Weights of a small image denoising autoencoder: encoder arch mlp_mixer, decoder norm batchnorm.
Rows from block 0 of the decoder of a small image denoising autoencoder, named by matrix and row number. Rows with one number belong to one channel. Each number is 128 + 24 x the weight over its row's rms, rounded and kept within 0 to 255. All counts start at 0. After the name is the row's rms in percent of the matrix's.
After each channel's rows are labels from the 100 images, of 14976, where the channel reaches its highest value: "patch colour" is the nearest of a few named colours to the mean colour under the peak. Only what is clearly more common there than usual is listed. The data: small renderings of single solids in any pose. In brackets: how many of the 100, against the usual share in percent.
# convs0: first 3x3 conv (decoder.mid.0.convs.0.weight, 96x96x3x3, each kernel summed), inputs 0-95
# convs1: second 3x3 conv (decoder.mid.0.convs.1.weight, 96x96x3x3, transposed, each kernel summed), outputs 0-95

convs0.54 096 [149 153 147 157 137 112  74 129 135 105 148 115 110 111 113 143 124 102 155 144 114 108 145 140 100 154 163 152  99 106 112 148 128  97 145 144 134 119 120 181 139 122 147 116 137 145 151 165 148 120  91 131 122 120 161  94 145  85  76  77 115 135 140 154  89 117  73 115 133 124  89 144 172 112 143 119 136 135 112  65  86 142 128 105 102 118 155 156 130 125 146 126 115 149 147 136]
convs1.54 098 [130 104 117 132 127 122 142 104 125 133 124 104 130 139  94 151 110 126 120 145 177 162 114  60  87  83 130 123 115 119 145 110 130 151 111 150 128 139 153 117 140 142 151 167  81 106 122  74 133  69 133 107 120 139 117  89 142 122  88 126  92 147 115 111 130 157 137 121  83 147 153 138 110 141 177 106 157 146 140 105  94  90 135 106 128  99 144 124 142 127 116 181 126 136 159 135]
patch colour: white (40 vs 7.6)

convs0.94 104 [139 117 145 132 108 118 127  97 134 100 131 141 122 141 128  92  98 143 125 130 125 112 122 101 137 164 110 128  68  98 127 149 120 197 144 145 147 102 163 147  77 125 140 165 137 107 128 172 139 145  93 205 133 105 149 135 155 129 130 103 124 115 152 128 119  88 100 119 141 102 104 124 105 118 163 135 122 119  71 129 114 103 108 129 137 143 186 111 139 137 134 116  96 140 150 107]
convs1.94 102 [125 113  95 124 142 148 156 105 103 137 165 145 191 175 113 116 124 128 126 156 171 159 133 128 107 134 128 129  92 119  94 100 124 110 190 134 135 118 151 144 177 112 102 141 119 128 190 120 102 130 110  98  99 147 136 102 138  94  89 128 118 141 141  90 108 163 118 135 113 147 121  97 132 168 157 117 138 140 137 117 105 117 169  90 132 155 157 128 150 172 121 143 120 126 133 135]
patch colour: white (79 vs 7.6)

convs0.86 097 [ 94  95 142 103 130  80 134 119 156 122 105 131 137 133 131 136 131 116 115 107 130 113 120  71 133  83 150 154 127 126 143 154 139 152 132 102 115 106 115 121  91 104 127 138 133  79 143 119 120 137 161 127 142 109 118  73 156 120 168 126 121 126 119 134 160 122 151 146 118 132 103  71 104  96 121 115 105  86  83 154 161 147 141 150 106 144  98  85 112  97 119 123 124 150 140  58]
convs1.86 086 [159 123  62 116 125 127 142 164 118 135 120 130 133 131 141 112 153 102 138 164 131 106 135 135 100 138 127 107 113 147 165 134  85  75 131  93 145 172 112  92 149  83 103  81 143 147 125 135 147 145 115  92 151  88 115 139 126 120 127 161 141 133 135 134 120 116  96 130 134 155 147 184 118 151 109 134 101 147 133 138 147 150 144 114  94 143 117 166  73 133 152 102 120 124  71 124]
patch colour: black (98 vs 28.6)

convs0.92 120 [148  87 134 123 150 136 106 127 117 139 120 129 130 163 155  89 133 160 132 123 132 113 125 131 130 129 138  82 101 132 141 141 133  83 108 184 162  58 139 121  87 128 114 118 176  86 150 175 153 170 140 115 118 117 141 113 117 135 108 131  88 127 156 137 111 129 123 125 168  95 100 139 109 165 164 142 119  91 111 125 127 126 108 110  85 155 120 120 138 111 153  88 151 129 164 119]
convs1.92 144 [116  98 106 124 144 125 171 106 152 131 107 110 167 117 117 143 124 158 112 120 185 115 133 164 134 157 126 182  98 106  78 111 128 134 161 129 123 122 168 153 145 113 136 164 121 108 179 124  78  95 123 104 118 145 142 104 142 103 119  95 151 118 171  90 130 152 143 103 120 140 119 129 138 166 112 118 134 130 134 120 136  73 157  98 127 124 164 131 167 136  94 107 140 107 138 102]
patch colour: white (64 vs 7.6)

convs0.76 097 [120 161 152 162 136 122 138 127 111 110 164  96 110 106 156 105 144 126 107 166 110  99 148 151 136 134 140 165 120 136 178 119 122  84 103 138 127 148 117 144 150 100  98  90 119 122 150 170 139 124 110 189 138 112  88 148 102 108 102 137 130 126 107 164 144 132 127 129 108  92 109 142 147 103 166 110 126 149 114  94  96 126 127  93 128 130 158 163 134 160 131 138 136  50 138 135]
convs1.76 093 [157 132 131 125 113 108 132 123 130 126 152 155 147 153  91  97 131 127 138 131 139 169 116 101 168  91 131 101  78 168 157 111 153 147 119 139 145 128  64 134 167 136 149  94 120 129  79 137 111 108 139 115 126 127 129 115 140 135 126 111 106 145 100  98 168 159 118 110 137 134 127 134 128 107 128 131 106 134 106 130 176 107 131 132 179 104  65 129 141 150 143 156  81 158 171 154]
patch colour: black (79 vs 28.6)

convs0.57 156 [110 161 157 141 144 152 121 145  93 124 140 130 108 142 158 108 154 117 137 129 125  93 148 144 133 139 124  67 149 132 130 100 127  44  94 113 145 115  79 153 183 102 101  82 137 125 160 130 142 134 119 107 132 150  99 163 107 105 104 146  89 135 112 173 132 139 136 155 140  93 119 122 152 118 126 111 147 154 136  89 113 132 130 123 132 156 137 106 114 123 125 140 103  75 134 120]
convs1.57 126 [102 121 129 124  94 154 135 199 154 144 131 125 156 154 123 171 141 121  86 142 144 143 100 127  98 138  91 154 132 162 155 101 152 168 107 131 137 110 139 110 125 129 119 132 128  90 131  95 145 150  98 101 119 129 166 159 134 139 131 103 147  95  97 118 105 156  81 109  74 157 152 133 130 171 163 100 128 159 112 138 139  96 143 136 107 127  74 141 124 106 146 136 107 124 131 115]
patch colour: black (99 vs 28.6)

convs0.1 116 [135 145 162 153 162 165 119 117 100 117 122 105 101 149 163  95 133 131 159 125 104  83 133 129 127 136 141 104 161 129 155 101 127  44  92 131 148 126 113 159 179 120 105  89 140 137 169 175 147 109 111 112 146 131 115 133 107 102 103 157 100 139 133 172 128 115 103 149 154  96 115 118 142  98 149 107 120 140 120  88 107 123 121 127 111 148 151 123 159 129 106 139 135  92 157 126]
convs1.1 122 [108 125 114 129 143 144 117 147 151 155 157 134 169 112 115 156 121 140 117 135 168 147 127  99 131 111 106 164 117 126 145 103 133 182 156 141 129 123 170 105 166 133 145 174 142  69 140 145 145 110 129 115  87 147 150 145  46 106 111  92 106 118 124 116  89 176 136 119  82 142 131 133 130 138 138 119 141 172 117  91 127 104 140 112 116 122 128 127 161 134 103 110 157 128 154 126]
patch colour: white (63 vs 7.6)

convs0.46 075 [143 110 135 139 119  98 138 130  99 102 116 144 134 146  92 121 141  88  74 104 132 173 135 130 160  99 150 147 129  87 177 128 110 131 104 155 122 127  96 135 105 111  94 103 127 112 127 106 132 151 108 130 114 107 156 141 110  98 125 115 107 136 118 103  75  75 148  73  94  91 135 135 106 134  94 159 121 111 125 127  68 137 108 153 101 125 112 110  99 176 133 136 143 120 114 122]
convs1.46 065 [161 115 152 159 168 109 121 123 149 156 128  72 122 171 117 190 162 123 122 117 133 142 150  78 110 117 110 100 107 149 123 142 123 121 136  80 156 142  81 151 147 122 132 127 112 124 109  86 156 121 159  77 153  87 106 123 139 137  92 110 140 153 110 146 127 120 105 153 113 153 133 130 123 127  93 112 121 132 105 102 159  83 159 119 161  84 121 138  99 133 124 122 145 130 115 117]
patch colour: white (58 vs 7.6)

convs0.70 094 [131 140 157 129 117 120 123 109 139 116 189 102 121  78 124 138 153 150 150 132 131 109 100 138 124 148 163  90 110 119 142 132 106  92 136 113  93 133 116 184 150 135 160 141 112 106 129 188  99 113 142 135  93 137 116 142 114 136 117  81 183  83 110 176 176 127 106 127 146 123 107 159 152 131 149  99 131 148 146 124 124 107 127 113 180 107 174 107 140 119 115 120 128 126 136 126]
convs1.70 072 [119 101 105  78 110 139 118 145 130 135 118 141 172 116 118 147  91 135 146 146 141 153 136 120 168 126 108 148 167 156 112 157 135 179 161 119 156  76 165 124 174 151 147 157 130 128 133 170 134 121 107 122 134 123 103 102  89 175 106 134 112 107 119 138 134 188 168 168 134 125 114 137 111 174  91 110 148 135 145 146 100 140  96 132 135 115 111  97 149 141 125 123 122 157 122 147]
patch colour: white (28 vs 7.6)

convs0.67 131 [126  92 147 160 138 133 132 106 127  95 144 144 138 173 130 148 139 128 153 142 108  97 136 144 166 153 144 125 127 110  85 129 118 144 137 131 173  82 133 186 150 152 129 130 164 107 130 153 173 113 111 172 129 135 152 106 111 134 156 117 123 125 170 172 124 125 100 105 132 115 141 118  98 172 160 133 101 129 133  95 130 121  94 118 164 122 144 135 177 109 114 140 192  95 138 126]
convs1.67 150 [121  96 105 126 133 129 155 134 138 158 130 121 180 131 121 128 133 146 144 122 187 144 132 133 117 142 120 176  92 120 104 116 121 138 152 145 105 130 163  87 167 106 160 155 129 101 174 128  93 136 125  99 102 163 137 110  59 104  93 128 152  84 120 106  94 154 127 132 107 122 110 133 136 153 129 146 145 136  93 101 176 113 129 128 137 146 154 164 180 147 121 113 121 130 146 139]
patch colour: white (94 vs 7.6)

convs0.75 105 [136 114 109 100 138  96 150 109 110 121 109 106 129 144 103 109 103 102 102 112  99 129 129  91 166  79 127 106 172 121 164 119 150 130 114 113 149  68 101  97 120 123  67 109 123 129 114 149 138 103 105 117 100 100 128 172  99 150 138 103  82 122 125  83 108 124 143  98 144 114 140 138 121 135  93 151  97  82 124 130 152 133 103 148 130 136  71 140 100 155 109 111 134 116 125 137]
convs1.75 101 [142 163 126 150 141 123 112 152 115 112 109 132  98 150  81 102 150 111 129 146 135 119 127  87 151 126 145 109 130 163 180 120 121  80 120 123 101 155  80 127  94 113 121  84 131 149 116  86 144 120 137 126 152  94 116  93 175 151 111 144 158 169 108 109 153 110 105 103 145 131 128 142 106 155 133 136 125 123 147 170 172 146 120 158 120  97  87 120 117  97 141 143 167  87 110 141]
patch colour: black (100 vs 28.6)

convs0.30 104 [151 124 183 123 159 115 103 140 126 144 135  98 106 145 128  75 141 120 119 139 129 125 111 129 132 132 164  74 112 127 134 106 129  45 106 115 138  86  86 121  99 114 123 110 144  81 173 153 137 138 134 126 124  62 126 155 100  96 133 131 124 125 139 160 131 154 105 137 133 107 109 120  97 141 112 115 141 132  81 119 126 121 138 150 124 141 150 114 112 136 147 128 102  98 174  98]
convs1.30 134 [119 133 103 129 104 112 157 132 131 137 124 135 159 139  91 141 111 123  85 143 109 135 154 164 131 150 103 169 104 102 129 166 111 167 184 139 152 113 188 122 121 152 117 141 100 119 122 159  91 118  89 153 118 138  96 181 148 106 131 125 131  95  80 174 149 150 131 146 139 129 126 145 147 188 111 104 124 146 109 127  89 116 111  98 118 104 114 134 105 132 129 124 164 131 156 136]
patch colour: black (98 vs 28.6)

convs0.78 090 [109 120 115 115 135 127 141 143 118 132 113 116  94 119 118  69 119 100 119 133 139 139 108 151 140 130 101 144 150 123 170 129 121 138 118  96 137 107 108  65 101 102 131 109 118 111 130  55 129 141 115 103  87  82 107 145 128 132 109 104 119 128 114  83 108 108 118 143 131 146 115 135 134  94  42 104 152 138  98 108 117 163 101 102 108 145 108  96 111 150 148 140 105 101 111 144]
convs1.78 096 [175 162 103 154 162 156 122 129 153 112 135 132 129 148 134  94 108 135 140 139 106 130 157  63 137 127 154 101 116 139 149 111 104  78 156 110 131 162  96 177 113 129  81 117  99 162  98 151 133 110 149 150 145 107  94 118 158 145 132 146 130 118  99 121 168 145 154 134 168 130 122 121 112 120 125 124  87 118 122 158 148 108 172 145 167 145  83 114 129 111 130 156 143 129 160 139]
patch colour: black (99 vs 28.6)

convs0.85 105 [185 134 122 135  97 127  93 102 110 139 118 162 153 119 108 135 103 139 131 120 124 109 110 142 119 148 144 117  83 120 109 127 151  99  93 144 128 100 108 105  99 121 158 127 122 113 119 106 136  94 118 126 109 165 127 108 102  93 121  72 110 115 122 113 138 126 113  78 171  98  91 161 127 178 160 123 135 128 113  83 138 130  92  99 152  75 166 109 138 129 150  95 150  94 116 136]
convs1.85 110 [112 107 107 144 129 140 140 136 140 143 111 151 132 146 115 121  89 141 154 141 123 120 169 157 125 148 121 118 123  71 109 180  99 142 182  77  90 136 175 130 150  90 102 170 125 119 157 127 119 141 135 106 118 106 149 130 136 124 134 137 170  71 129 122  96 158 127 154 100 128 143 122 141 136  78 146 103 141 134 106 108 108 122 176 128 148 104 165 150 153 108 139 162 134 121 103]
patch colour: white (44 vs 7.6)

convs0.89 104 [131 115 150 127 145 124 133 164 110 137 115 106 140 140 150  76 108 123 127 130 144  95 116 142  82 119 157  58 121 135 170 106 124  80  98 123 135 111  90 107  93 105 106  74 132  85 137 132 137 108 128  91 142  78 128 130 119 111 102 138 116 142 127 137 138 133 130 156 126 102 110 143 120 119 109 114 151 117  82 133 100 156 141 130  77 135 127  86 113 139 129 122  62 107 151 119]
convs1.89 118 [132 139 119 161 141 136 167 118 132 127 121 123 119 142 106 131 121 122  87 133  89 134 165 167 120 139 102 182 126 131 157 144 115 141 159 124 131 137 162 150  92 161  89 135 111 143 114 134 131  88  95 152 127  93 138 174 217 119 123 138 131 116  99 164 128 129 120 119 109 155 145 141 129 137 124 130 124 136 128 148 143 106 163  87  84 111 102 140  83 140 134 133 186 100 137 122]
patch colour: black (87 vs 28.6)